config = dict(
    qk_norm=False,
    parallel_block=False,
    moe_every=1,
    label_smoothing=0.05,
    head_dropout=0.1,
    lr=0.0031,
    ema_decay=0.995,
    lr_schedule='cosine',
    warmup_steps=3040,
)
Rows from block 5 of a small sound classifier, named by matrix and row number. Rows with one number within an expert belong to one neuron, the router's apart. Each number is 128 + 32 x the weight over its row's rms, rounded and kept within 0 to 255. All counts start at 0. Numbers have three digits each. After the name is the row's rms in percent of the matrix's.
Before each expert's rows are labels from the 100 clips, of 14848, where the router gives the expert most weight on average: "peak on" is the class under the peak; "strongest on" is what is common among them. Only what is clearly more common there than usual is listed. The data: songs of 200 made-up bird species, synthesised, often over outdoor noise.
# router: router (model.blocks.5.mlp.router.weight, 16x96, trained with AdamW), inputs 0-95
# up: expert up (model.blocks.5.mlp.up, 16x192x96), inputs 0-95
# down: expert down (model.blocks.5.mlp.down, 16x96x192, transposed), outputs 0-95

# expert 8
peak on: downsweep
strongest on: first syllable: downsweep; first syllable: buzz
router.8 095:160119129141156118103082161179102154140118172084123140134086157152103115087146124157130121166131123173132089144155068149151155125179111123150155160167122198132054077131135141130127169097129176173111143143157181147215193101090084141152113108119107087098129123100171153069135082175087107107
up.0 081:130174169155125164141153152129160112172142125174147126096112117133089191114110117127111175095117086165117119120137130095137078143151110088121208122096115142202108082166163152158163104127165145124109140161188107103124053095189104131044121140114127133182100179154108165119065150178122141131
down.0 082:118096113076151105170097104155152120067136171143119067144146105142097117132114168130190081136149156166162133140137071137164132093125152139171073137142131157030120130132096064158136187079094104169189086152087150154102144090115117126165110161108127096137094134159138120157166166082148134175
up.1 097:112109128124170222136081140100155124136141125140100120162131109153094099106133148107101119133106150137106184116127177153172113123139108081117063152155123079144086155122176119132131180186073113074161160138136100169136125133114030092118120210151112115112136157126155179083127189096135134080
down.1 094:134153166086083070146158094137108171103166078126089143093101139087175161197160116077132105096172118137116149144085061122085168124110213142135168108127142143146130150149169172131115140102108103163149124110189088107103098099122121148099103142111146150129115174110099092133125097060171113202
up.2 093:170115143101126104129169117149114154111125113123149142092077128117096113129163109078124116130128118180134157071176124140083024107133042123143130162181146111092151156171158135116071149115117131114118087121122058075142061172052095153165104171113111166153126131122132122132114171152110185120
down.2 088:087153119146118164148091164135175117141160081145098122144133136130159190135129117164121130092124122112152108124066097112179187107095200159122126154124174119169098155076111148141173116181157111168048126117111197130131108086184126129078149166161135158068197141081086119117157146141140097148
up.3 108:099123149156078142126135111081106085112086100106077091109147104159129122159123106154109120140126177096136172117085140126079133128068094041075089093172151139191152152130104153158190140168181136134078103117064142089147097129144082089107088127105124153142136145102094174201160117102136095138
down.3 111:134123068148115049102138144116165093160091162143074098154086112168121165081108109170155071122116084119130092141139127124176120091080111111153119163128098141126086078147086094144085123162132090134140213143122166166119089113079095115120153189154075163138132180112119147160130154111144133201
up.4 095:113158137143182124092130170106084108148060182170140098135139155095102096110150159149111139092097106101145192143076110083155075053099133097093165138107114107085131165122150141178125115173162171178148158158130113124110128122146136105135113173053198165110122177146085177151098082124138124134
down.4 094:059079144074125116130127130185106085091082136148168117166122143152144090130107128110158115128147130143152164125076157113109109115148103074125159116080109108062162132159120114155103164173135146139142102148086113165092177118122037099115181131096173121105112156123063140089114045132150139196
up.5 107:159113106106182110102171119124067078100120088110104150109151100091111177167108153127077172116080114092107168110087104097085168100115145068119104134163171104223185144124080134096143148130171175113141133165085081112139104181172138192161139134125127136132125105108118140156104106193135113113
down.5 099:098164159137046079125078144148163151116155146114096117139100118093125171083145084128180159162077106089143141145167116130154131134102116184134116114145112148093108116086139090156136076209106103187181077121123191113156119094123094150091147135101153135129123123107123156160126200035141114127
up.6 130:122126100133091082107108155110153103138134125147143138146187118106084144085152143168126170160104175097101119190116118114108127078141166124128129121131166156160109151110199114133097135090046046072156124146107132196125168127105094167117068160138153189080100140171062090123091108116148158118
down.6 140:143121149099165093113150116107088120041191150128148133131093162133071113150137174101087164118094192132053174144192102065094109073082122136128124139124135149178157089127112160109141129076106135093164111195097131119182160154123139150171143099125148195091116126162085112141137134141126126112
up.7 111:164164117141153121210115122129108113066152160190080143085144133084101127108082100160049133078080155152091124176131154103114155151082137112117113123099061094117142129108156127119096114135105175137111136162113132099107104109070105139074181092138106137127111173088141163194145146105168194123
down.7 099:160110137149099079093117169151099095092128151077140111136115095186168159112128206125067089178107090122160122138106095103183182091127151127092124153164127171129148099079078073147083112156076127115120102112127102112124137148213151123131094151184122118100180144131093113134128141116198165156
up.8 109:071079090113175034148113156170091135120186111069109096110150153150110131113092135115120157176149081111072115174119151116109056116113167160176115170135136092099171111125107130176175162152102106163124092120184144087123110180120132157149164123074118128155127075084131130103137116134134111174
down.8 105:122132163111101058141120152166169081167110134122119105081118150151135101069182158127133162138162091078107150110154139184092202163151140106123124144182099131112090139118137169093174072134143161101095176123111116103170147152143092127113109139172182130161071033085129126121129142138130173080
up.9 094:054149147094064152159089107122115111163117118117075161189154188109136134151079093130114095135170087153059145171123167130087111082126150131119140155100113177183144173176142158125150129069164140135135103123153163158126129120176088159178181130141063134156141111086166130174131147119110165099
down.9 091:149056093139137121106095143104142152174103150130096101102183122142119117103124118156110214099149120130114156099186104103176111076095124127118108138107113116135209108091113143128131120158151146190205183137183142129103106168103160054130094112137158162127138150118149151141207192150158128138
up.10 100:151071148128110133101137101115167117107112081169095093116162084127145157161200120140134121072094045112115078100107128204089135097119089124097155193144134116172119109136173103103123187124090134118120102137123164085120116141104183137090164083134140095183115125176114135154111165169069076130
down.10 098:125131048103119194153125162147068172095109123105164136120130128112128131082127065098118147114066125137125081159138128171171087136154108098136133113075140125156148123128076098133190142086105111112136096099161097119141145119203078088163130100134188107141181160098068067121165144152117177101
up.11 108:084128180178120116165174099221176086101180131138108111139130130114084104096113129174111178151120082169126120174147103066173094112141095155117174120114136101104103142124128080082128166109064140087163159133100181142127124167076153095094085102151180106144143124152089109156125110130171121086
down.11 113:171138090117157148098067191090081155168111096121156124137165121101139110128106051106143128094141110077065193124147172164089158128149148108154109079130115150118168100129110131125153086122146123107153056154121154110122169092172090173138172110111132145164116133166199111193151160182121165122
up.12 069:034148124138135131163141181198102181170108125098132075167129147131147066138147133094095167071127055128088128120163108154065181111127122110114150174153135130123137135137117079120164146141159141170049081089121110162122147125164119126091130161100141104107165110099115166180167116102175124132
down.12 072:140072130132121137182166146130127137116108140142139171130109151190148211159123098137086137127127047109137187178072108106152131062180084148126123100170141125178096145067115095109113094145099127097193102172153135134148165085094120117097121058158158159127138133083131108082104145147109092120
up.13 103:137072178085111091115111109096147094155139124132121126172142104131068157096178155134142131165125079137122134136083124122064121135133161107087157166078160124129096154102185140097094106127115119089118117079165102147185141135152130192111055106112167154133133154141082071120162028155148172167
down.13 110:179113124154125108146149154100119136128133102154101082117087168167088117122153147166168119135080163104131146175137140086166199099101087133102173131108137193136192115155105127079151125084053104178133146169149128136135083089069152069139119112113084166102168121185089102149077120139081156146
up.14 080:078181147124068109130092132153108105175136137163201117157156126132076151098103167108205128100128119133117174154216110142083097152167151130114077157110122182130122136082175114081145125104075096134133081147110115097087135093157087134139151157096191084146172171131133095108127132127112112178
down.14 077:164089152161197115133122071120124152160138148084097128160148126175111077142188117149114115134113084122137085199076109056153103114109082129092170151204147077106100130136124113142169188140135159133111159128108166149185160144080104096174093108176143126128135142101134165137111079138105105077
up.15 110:192158121112110118121161097142139185160123093195145109142170124159130139138147121152150105044147115119126119149155093092144151130146146112108091123155178137189116080096155071118098170125106110111154078085147156178098105154088153085092161145060154092167157110104130124062163182192147130153
down.15 115:126148120130103150109113152137112154113161097145168149160114130129094109178185083104120134137098140121140124133172204132169172121122091144095200169082160157175138064102136094149139113162173113113094070129113161129124137163173089094156110119140182086187105116120119139084173091189098045097

# expert 4
peak on: arch
strongest on: rich in harmonics; pitch: middle; arch; first syllable: arch
router.4 098:076112154170145145113163142099134152129157119111128086085077144094116115181110107127128088089148140093183168066123115141128130067083164122205128131127184146130099088145049149129165183146155121068088132146196104164128097105153099161116155097104127142197108162113158093125096124105162166123
up.3 111:088105141107128135128033150145076184168210162180181139095081111133125129133127119133084102131117084084102175141097090152167120100101165110122127048116104092115101199121154066173176109111111121098186080158142105116118111154126141092128129117133115116091176117100133097155114117140138141099
down.3 121:118070105120120159089138138159089117125147152170124078101107110119157098108156094142158161161113088104078182119121197146130109118097060156107106120102106151072150166159116119173119087222107131129111145161123079132133186082128188128134166105163130108109165184176144171104145083169146157096
up.4 099:179144066153085175143147110128137063129111167196153111132178048136144104082188157095133102155135131147134160145139069065102158135102136141133082136093102136115091110189140129138137150117087134134132169103102169163117092150109143116179117091142196101093137183134160139150173112127118120195
down.4 097:127127208104110117098153125090119123089144144143099103094072122056133155166135125149117126075173175097207110132099147116077141065081128116156133046191115070114138083157154090124165125168154160131136107145154111118087117094139127148135149170116074146125117159072122088154130141105158166092
up.5 121:107087133188153140094116149133158105126125177211115155049132148124115091199116166080128124127184115154123137173091165111133121125175127127133150128098094096120106194104174182107120091099139060121133087137125078137062080065139128096132102115143133141106213119143132124130152128092132154113
down.5 130:076113141155044130139112144090146048127087116127105148125158112124152076139146130171209116146126201134142066143056125139186144166097146176112154135148130117052171181155156099149139141127096150125159128121068143107140136107182169134072163112117121112144160123110121110111152148101114159096
up.6 104:089118183092059163153164163113157081120115156142173140111137163133126140146118134087143132086082179137125167131119136134074124116117102147153164111164096137103151141140163135169087076136084088078082122144125113160086093111091161160128095167088181132104175162163166061146161054089154173098
down.6 116:145160140145107129178159086165084143170147153079089154079097137115215131187124153119121171155155093168109117116094192116159120058155121089099112137113156121121137180119156118113161111116117060090124133128116164161172085174146162113135149082164141162191124139188124145067171122113144141106
up.7 086:094144120139135090137157113096174110166205065145140135182112220109120200096181123171117105139109157164094163095099142153144087165135162127139121102115168135181132078148135123090124091184096157123124110100159104127097142175132122125143123143135150092101110175090126077182119091083147065116
down.7 092:149099174149103167106089095125112176063113126118146146095135059197148039114102128133175212114124119114164103107100115151114136086160127135185150193097145085115141136123163136152161146185165121094155130097062107144147138101133093106172158146170109118170138118122168084090153136097128103135
up.8 069:124134104142125119103106103070156142134110080110161070144117083158148154115168183115158160117097133099122140147153173131134121142130075081126135126132108156171139107142168112162136143026109120089085158135195201132099107122098184083148204120125132134116182132107104111213166121088099130102
down.8 069:152150182087123104083173157183154142132143095171104106104079110088146054107130105170051179113099132160135120141151157124169111063152143141144113177090114114117128155123117137112092115119135133135158113171129106127175039123128073171151182120170157158145140165102120168119136092167157059133
up.9 092:122114104150133167074133113156092090109167130110135113156112126150119139165099203150110153151129122141129128114114152181105183186119111103151136138090109118156126165110094158217107144173161128106152130160174083157099083176121125090101133101057034107145117045146123108165165103125118131078
down.9 090:087134180157140120128109117122115109123127150130135134096163073099107149111083091164085183111119124140151143143136089103120062109120135138166106113108164128120049109129219030095200132141109145132093171146112126138104145109155111168147053164112155161139166123178169096094095131112156109181
up.10 075:116123170125118196116141094101147128096103103136057083152085164122137137155118088099191169099114158032077160146088133125097127136102064122148099158113099142089134156059158096124106104130157113160184170158138101129119105112177138099108107121115129167088101077163171112186102122092126112164
down.10 073:159177148123115100117127156156100054154122170099159159093159119140074159099118174124122156150090104181197082062104204134112110134115128106183150111122148084145163144175115140154115116156105079130100098106132112088175152133102092130090153072115135142188119143149088066091115192121142110145
up.11 108:098089125130077215097104137156133073119137083083094117115145093134163124107140179077125172114133114145096158137163090077079168021168105088104156128067116129104120191133113115106085151104136135135143142174101102154078114127154121136160153133058140132145133073119096107095119098111148138149
down.11 116:102095160127157143128069182102157155154149121123189178129105138170116090138061184124157163116167163119103120076107163129083111112096079073139171152184189123115098140095148124109151168077142090117168138090143142113139053115108128128143134144139153110207070094147114062126145123126134154140
up.12 089:109102106124124131137170117140074117081128119112148163114104094108078127110102122160135137129149149173124099101131122110111148132144106204155149215138141082073086131194150130104106113132119119057138096192179111110120086196100167136175119181170143118147188138103144078183113121110058130104
down.12 083:110101041129152116157123172115073134124116135091120093124151200130185150162149136120110104059179219103179171162146105160131103076087188138082079113129164100160175146099161150164145187134124113176102147134169143107166153126138098133127130151126105112120133161113114153095119117081114168137
up.13 086:186104173125107159134094121133078130110166114130100154119132201100075091099119169111218133137117111154177200109114157120117167158158107126076108164188114132165211176131127131093113130129118095125142101110144096181126114089125126140098089139116076135089089136145147145142102135171166092059
down.13 085:161151165128141098106107103126125088112105148119117061094227127126142088113077105110150138153148132086193141066175143149133092216173131136106156108122127122148144144105165164159097077147085182106125163157126160121081136135105149163121109086124172113155136089092153115093129075131165197143
up.14 079:124153103125121191084135128147207127161141082190128139109107082174132122076155122104086135140114204171175088179141104129099140134109104110092102088106145098113122145142163196189159178127124112126104124156091142102104154109066183149145136091140106149144127114152025129153110109141150103139
down.14 079:183128175118175138131126106166107116096097140175085148119135208136079123120051120155136115119117129122139125065120103137084149099098186166171142141182118124116099151200126109139108043068164117144132094185177081139080129175155121158139120149110142124161086137147124154147092175137138170134
up.15 073:135114166134079156099095126163121123089106081115109124093198151132123104119082109080141157129160184128151085141150136139096140104156119105137133150131142082129082155148152162132082108098134081105086209110110071165087108128164180139075099125102120172070135039126167170125131077136126149066
down.15 077:155076180136130153114182113066176150085099137131166129113121146170127132094139214143117200151095125120120114106145154148120132147119157108096182154113134066160159124109114133187108161119104160136183063153113170124131148076141168084090122138082160172159127130059151079120158123153155152178
up.16 085:113143129125107125128094154117166056126132127162098198075140074114115095099083139148094112143167162126110091160099114166114123092115204161102076165145143144131166060091136120174146127122129153108128063188115101133142140135087115138121123149047133091168114168135147154063120078071108086115
down.16 081:099164181150187076143117093083133213106120140073108109168103156155152164070148145089120196130142092152096132097133099129172160163157096143148117118105111112133121111119157108082124157144124202135131106080081076181135104168165141062078154101124127117108109138126189087124095138133168140135
up.17 100:093117137133097150148149141181087170117096150140129139171154167144129153148106106063142145108168116125126140133115152124120130101136124093110106112107142124184110168159193118131149118126105092059213152107160153202187130120176157080179164134127114121120141091190155062077154068166178133101
down.17 112:116082130147163117111096129119106135106126114166186086165124071113114182065133107157093127090071127099119175159161099125126101166126136108122129148150094072156165114187047120104126101112118157154068146120179124136103140172061072183152108169097110144143072145141126154169087090160165142111
up.18 118:169086155149142108160137175097159102133176099084132147116173139147133035063131184086141147153136133204110162091167114113035142102146101173075100153131159108172127152146182113146096139137135160123142142126146079175143089104091126153116139138117148149092065116115104108102156073135131109114
down.18 130:109099157134143150095091119105155123086149114126156113142156134183105128124095139103160160096118124162091110094138194131129056110164078145141135191111134099183132190136127129147112161165149146068133127104098177099087073123035106183133113056114135123165106119133148054149118068133164122120

# expert 10
peak on: steady whistle
strongest on: steady whistle; first syllable: steady whistle; rain
router.10 092:106095114145138073117117133136117114103110125147188193213117140135126128112149106206123073112119159148098149113107131162082170160146116163088047157112108128153126150071110127102102087192114135166136102132158084114123134168133117130141134085163099091080085192165194142151101127085119160090
up.0 130:172177122161150133164141075109121034122088103137052152143191161141166123165084097134119108128078180110078125104182103120094171137095142102121168110140119088121085138116124170118093110128102158124103156127128058089122186174100133130151107088113099178150090113113129139103140119104073128182
down.0 130:090107091143117096193095195124116125104063154143145133114141100138122195031145157087127110175145140142153144115097119116104191125072136111099170091188119156148143139160173124080129179150173115175135135076167097134127064165164126120089144118139171143134171094124100082144149127135123163132
up.1 107:149099153085176111135117190165116077107083128140137186121087158109118150136145204096095088134169084076138126183144188173042142141117128129152134184083130117147092151098112065143101104119069136124149146055132125117143145131155124157112107123133125124120174107137136128079140090104151148055
down.1 108:154195150171114101153122130106112125071106077174155115153121125157054113103119099138148122170108102152031200089124098107025152119071159108133106133135139166098131085131117129119117132150137125153118145107131147134170098155115084083191111114102151118112069121152106151097069164154112133138
up.2 101:140105162102189125160200150170142072141122108178078114103107082122104137094105134129071164174089120170085111163158112161125101048188110135089124166126094151118114140104121112160109125168191060078131125202125127123122125106146172122090163165159114133088108158152138155092092117137155155111
down.2 102:087082173114156123178177142160145111114183161109150096146111071135093096137108139128108136158094124111083171135107095125111140163200078153133164101108121087143131157102096152133117122095149161115142105151100092134227177133149079080153141144193118105114061123172074148152147076113137121176
up.3 086:127133152122125139097152155129112115101172146122117156188085103068121105135088105051113101177087044158159198154127130107155119171136100086148097089117156114167129172177130109160161141124103093126180166109130092122133071116108138111106181139060057133128120162201139118150136135126088154132
down.3 089:135110137135175168140146158162187137133153133114104040142091122096116134079102183063098105112129115107173142117120110090109209081126096130125114180174116182147123149113174102139136123129120136120137193077119129140145120054106117098054201093119099121155090108136119183121168121109125089135
up.4 093:148105122082098109114138126096133092163109130180103103123209122126156107124154157124128175109114097131197155098163119165115111152101119118113099077098160128152126127130148082105129140144187152156062169043100155154074156139051138098111147178150189103187078149072165130146099125111109135133
down.4 100:125117129139100157106120120153125179080184138161114099123112121152103133149117101086143109125140087115087099133096180157142129092108160230138092126179144174109136093185072151095138088154109122128185103126201181079142129140226152121084123161087103109100151166122139140117140173078136129121
up.5 105:185120148090129194127130156129185145143112143143148106142120165096093091171144191122103093127131150090123077088130051140155076158138086128129079094083184081135119137149105165165137134190078137151115067155114194171128126155154152124110126181105111138150180135143150193156137140113091151154
down.5 109:100170115142093176059108074122172162120136144159137108144101122160177139061115154101110130100099134052110159114170145142086082115082153124125138175116089166116121117084135073109177110067128080087117129105146078172140132098118087166101081104165154124112183187125148128135146126110099061142
up.6 106:126119127169127124118181119131079120128084177111128112130153117106112118125135157068197167193077131079180106106084092147110132161109131116082127178143169100130136136131155144204109087103105190115119080214068121133164146130074100123098138094115105112120146125112062111077104120084106146110
down.6 096:172154147161105137117094069106147145150177106126126129108110134099120165126151109142132150168141137073106107139128097123118112092101094197170090090117133138137110111129108093043102179156101173119223170138176170123106107054143131159139180145090086137139141170115077038113131101105131125120
up.7 093:155070060162173167083137150107108146125141148106185114098102159131088103132157122113174186134150107091085192144088101129109137066145194148113180118185104122141097098148146148095096097120178096091057103100140084129121155100142093146149094124130117110102148166126152145062142094160149147085
down.7 098:126147140065173164094131130153163167120087147073190130140090106105165172078116101135146186184068139120182143082080144157144121089116163091164111157145145063046115119133126099141104094125115122138125158127149129120140176130118133154108110094131170072111113107144183096086061142132132079093
up.8 116:188115129119093181141124124103114147090116112165140097076112169138113104117155216091109088097081087065122108160096080161127168090118082103155125153115132083141090129118070120190164087116194142117089125136123136107109125112112127173140108142115126114093198077147162142061131122120133086072
down.8 133:141192126142132139136104120143106161117120137124143103078122149122187101112108113145119086112179089091085171157104129101090102199156134137124154151109154083152136079158121103119140180100157231131184165087139117086127117169127088177154165143085110145036127138109148127142165176080098097127
up.9 074:116162118140098125160086112136181125112131149130151105155128150114150102176124040094103111167166178121159094088098144138109127186131155155123177130150145154139133163106118139110107153069157156087164196055114060143121159095120124132193095153100154132160144125155073118123058105143120100204
down.9 070:185092142128112128190160161155143116137135072146171096138117129079086147105120183107159113173097129153130147073122184126130171064126128126158063114134192127115102128153173140068078100169144107115163149133132191101114092151127134088127162100129097144159154065090163141078115140185147141075
up.10 113:068118130156174176156172129132151084110110090094089131153137168187184090084115176129087124190116139151174079128121172122077163084087154142149092114110138095129165158150078184167121163149167150147095149168148134120136188121120114055180167090120102104083102123156134117107113105141094116130
down.10 109:140143148109122092167100072141152167131133140168150094157138061066046132158148108077163087175138104173114128123114114086149116125076077145091114081141118122143093077118143106059115056132161113143144142106122103098190091107136158147175136119203136123155166138130151091126103133102178164101
up.11 074:150177069152036183188150099151108168174083160161149164137106112155166165063144058148129192170084146073135108143125162126108128144138109148129124106122139144183094125145124149148099135132101112151159105174086151179108117122119152164126059105119101116111114160109083143119116109119072117170
down.11 073:129078175098142071084094156128136137091077159116136140159101177144146148183116180078159175084154180110129117158107152168200106104138153144143156175135108097141125103121160135097105134139100105087182062162165098118080106147168154177143144164165085189105138140115097127108076117111175143109
up.12 071:127113072137089169133106100178139081171147105089153144088100176095088142141133117126057134108064142179131122098147145150122127101160159085085133120172144150070137075136172114111081110129125109111131145054128098105116187153136140086149157182084156143146064194097154120129088183158114121128
down.12 071:160159132044116148103117135159079139117097130084102152107164151137155093157160160049099053159155095127154199106062169122129157152162161206114177104153115114134166111088109119112167103132157097118101113127126142154171189137111154147103131149114128140139121149144088182098127195154161120110
up.13 116:157159074122085147113141097120152099160159131114081120155156153192174110135142096129086095086128115140163137103098141136158151073163142138089140118060144079109149101102202165149144102135156118159174124175132094052104174162108089186107140143122140091100097181073094152093084162132133123080
down.13 107:107121174136090100122122065087085111121119095126155093100132192110171118141166183054138170148113142131158164190082164062101093149098156143125092153183180146114091094135095139114109136091139127169083119133216161137162128186179131126094132165136116164144134126145109167109141141130135172165
up.14 101:132107044084147135113121108083136156200166169154133130165146138135145125171096101109136137152104147161111105141166121120118119129192102146178142074135104101224085141147161155097177168114099129119092128140154140162132137122146114148179169145132126161093145062085185080079071168094134120100
down.14 098:090159196124130147136159108118115172093117089137141090085071117128101147127141159095095174094120148162097111082090090141092135121104121181124122095151144185165158130130092129120093172095161134164127147189180121122166108150112222109090103107124213136111161108107082178106156082122093092130
up.15 107:124080175179096069113102083101166151139166193145099091149109153125112106164098111179085150148137107157159115083127147125123113108131157174123122172172138099114091195169131138157065122072095173134130108115099145168120116088203084088143104115132112153140140184068153189146162120127125119165
down.15 101:119143085084053176103132103100158147064130157125152170196109140081124152187113095125103131107133161120153171107110122143104092189141082104155114168103148137136122087124086158138158136124095129174075156136103103100112105162090133141131124163099102094173093084199194098094119103162125183091

# expert 6
peak on: harsh note
strongest on: harsh note; pitch: low; first syllable: harsh note
router.6 096:177132086145133110118078067133109123096143151157198162158065118101127118054151129157086132101139104144127154174115093098103124196097079131154092141165097157133157173115109085155121202161111139155137094116151140103135171139216120200133171138128122109081157120117088125128122167105151169113
up.3 137:080118113103086101148155131107113095177108131115085078130183113155149142144085126134184127125162112157149082119109109164102157116096169091041106141122094111106113138119065156145108110129137170142144092213153114140146106184130110146098064198093071168154119136089162148141137106133078170082
down.3 132:104172128195129088107116206103085129115104119106093151094160110172119113090158095149131093179130179148125153152163154148127153189055176145125185137035117104154153123160094117104121102175110110117146168136134158169179128103102151158154134134170090138146123198156162123092165102119099134114
up.4 112:163109113128078137157126127176211129156082096133139077094156100145134178217109107107087142114062141129083153124092158117120134105144084152125081153125126118096115143196104044083130114113095094137130112188127172131118128136170198115112129160125129115121169110077112080123100166168131125162
down.4 126:121132128146142097143106128110148111180147112094114117110074151170129130167130174034084132046124179163126155099125164064157162119148085080130137163146142099103121161117168183096156119127135140095156079116078119114055126073167087128117146115170212153136115138109121155111171152123123170133
up.5 105:118157126179102139037110084103134111136128100136143125112178104174107179079147145097144110125106132119125123164142152104126102104096122182114112105152093106123107110157177073142094044151150152137098117055085138125125165079072076052143141129070101150165148128114151138117146181183114167123
down.5 099:127115138115110147181165195114094136167130142171136107141122150069096175141123089098095128168140104129142154102179098140130164094123134113113137108146227156122158163086077134115140120155074174151183127135180083107120135143116165188105160110179096125164048056114154129155140135114153122079
up.6 107:108151138084137136107164102108145144188187116139113130148108131107137149183126171130116062158122062118167078134154101160082079153152103145140166151131109143146150057086130102122172117149114135115104119064124105108184133182094155127180113085142121137162162147084081067099138127186134045107
down.6 106:127100082116087100146166129122100119114104083089108078138143149136069149057149134107209118106157124155103102158089174078129152121174167113144188083127118122130175150117080112069101121136101117130163113138124116140151095143091126080120088110071184185120150122151154129059156103133181186095
up.7 058:112105165114122209103130179109118114158143108147141124086174119116144149146177124088149145092123131131104169168116120106130116106129094118150130095155104157090175091137170139071102136134150127121100063120200062019151133188143099112143165176107075105145134125094135092161068079132138139146
down.7 059:105141161110143059141142086145078160137075180147097156151099109154117143129135125119152108131138116125177127060108133134077188126109163136128148112138152068142173166153113175093154106128060149177137156123135138212086108038118127114116068127131138110164120128149154169163171178143134181093
up.8 121:108121148152131144131155110097118109123120186075079136121131138164150114197136108168074144181101120072161163093120119075114114115153113164136104123049147102140118150078136110125125090180152136186136137105114147090133110162102217078118156096134096115092095147144149170172112161044178155150
down.8 115:109148097106116170181145099138167155100172111138208119147075118068141134112141120128164078145140104132135113174133142120073122094192100173160104135102139155103121134099162124133181091171139152110095161133146085018070108127076111122141096071183131145127126117143140153156135150107058125143
up.9 130:138123107180127122162112100176105112111132127116185105165157066139112129158127155147128147076101093124058095122150050122134168194076107145140132173165112136168176146129132097120169154103103092169188104124166116135164110136108142152054105099082174138161133095159117160066138083121090143077
down.9 123:162128129130128152095092143132052146096153118141077185140157193129169102097087131131103127182109084097140089152081112199110078119186120164144107190074071129140129105134112134079079125173139169140097124138151097096141153112136117125106058160120152144140152083161162108167110170082112152157
up.10 095:116111104133145127135161141175079120166185078070119150132082174158109117126138161151086185107137215136144129174161103113112128164163196139163159160113136146169170114161143169141081137128163169159165169128145130153077134162191073099142158092156169142163126127140137189118139150187143156131
down.10 095:135106172126121175143090091112159082116091129085125078071149133116108156122165093154161149130080132097112119103060039138129149127107094108095114200133114142107104164112142098129089188108125108093130146100125130080148105099150146147121116134115128122118091039116131117078060076125136148040
up.11 082:114107160124095155042164151117190124146144164112140108119090127090117155088097123155103141164120166156137147169108156105176152083214125127104138141159096086126149090173082134165130127128155068197110136127103128176144147122120179133133091116123069124068137074103125194122072140137183113128
down.11 085:122149124099164153107074162171095137174104126117117133117135166153137105170136094085161196079085115128088102114150118140147122142123112153166057115117096099118080133137122061173153055114105170097161146128124189070136120118128132087205153159185181137123166137081072144124094085126132145129
up.12 091:134143133140145130141100108129207083122146087111082108134167153141179108126131153132145081132109111194055127175107117109100171082074147146085132108150130061169093109147056138113123127153149089174099073149109121082126089134148096132177105146108138091153180105106146120131110154178151196188
down.12 092:138141081133127032108146119111139125148149105118157106121085109122082152118141150063075146175124171078091195131138150163130138102131147090117112189148148130102152133069074139047107098135101138145135181070111171154093161092146153129133110142141099143123090135109113069113174074089158172114
up.13 125:150153149121142136138137160076153105090093115102141153082141100105187131070164132137124106083119106107055103121102107206131129139132088141097142136107135105044116153129164111116210109127101082092159105092092162099111159125070071090144084123106060138188120126154134142154098119161104073118
down.13 118:113104127101167116151173097094039137139136114094129136139102164122050159197117151191114135150165139155111117103137187139147105132085106128118123110125112128120045146113174142133100105117108175120096112156067152123113154156120072136136132069141109073128105189163164056096150089107138136181
up.14 125:125143150105168103156130166166119114097108151121083068151137175170143192124183118132116057178135169149083107147161130167055106174090195079122110103141134146148104150162087153149143108162132164151128169105130073188105090119106089111106114157174120133113188069107122135134151128111150072119
down.14 102:136124126176176058139121189095162100115093120127094132109127116196158137125127127199145077128113152131159117116171149145189109116071141097080135121123094155099102138141113149191108144122137145153032182161075139158153152117187129128080206150148093135155067094141129131152152144136132129124
up.15 081:130104116121173105156052086170161118099106115136141197133158154124133053096166156103159118116120152102121115083067150100120146136115172156144091098124151048167093112082093155098099158113100122107108100107202090187092126094090182142123188165080158110113115120159165133104147117150148133137
down.15 082:151095145131108084147159164129108125174109067121097129089121071115125149107134108189124091180095063145127148140196091154087120089088158137096110058099099133136074086185081170139091092150145158141134165091092158117108085125091189091137105152115151146176121130158132108157171122111094164160
up.16 134:146128173089132136101147148119139136112194154095137064161065111159066110098151151156110144155040128147118105141126145111098158118153145122135115085211198128104149180122150160101074162112118171104159117078124138154159110195141148131124110161116102109180134178162151161092074145138098166148
down.16 140:124141124110098198098135098177178108114131183134190120141105114177091055164109113161131171162045122135118121052127115137118213153088101101125110098118139137148148144165084098133136163117143103119155145069128134126063105112164122176144108156125123184154169117114130133076150078149157151145
up.17 097:060147152102141158171069155165149141135149120094139114097154135134133176116168165122145112109190101127106143156054129096154161085157068083163132150165110164120102167069165084121099076146176099141124154141154137127119130145111166158114070030146140105113109083167125127114133103187133124172
down.17 101:097214140127170145142110120093100129090073140139114163106106066149140096106144124181134108141108170102135128108085103105154068198176157086200144137131115131163144129135190125100152109132101198103171154130128103163145164110133130113093123114091052144138152121110183139119113079079091116180
up.18 070:122144191047104157177175065148178104137120070099125173115120137166151166113106085201081138117114062130159164146143092119113103174151152129145118122171069132155124081108115110153102116216116118107175146136103133133113075146128153135136132102108158184095118181138127174104119132142135087139
down.18 071:165138136101089138070108110145061101120132113145133074113087112085106176110171156165200117171114171168125105154109137092123118149154101081155101136121105195198129097182081116125108126127114131084154153113118049088145081101088131067192102138151174108123124125108135107114130061111138124121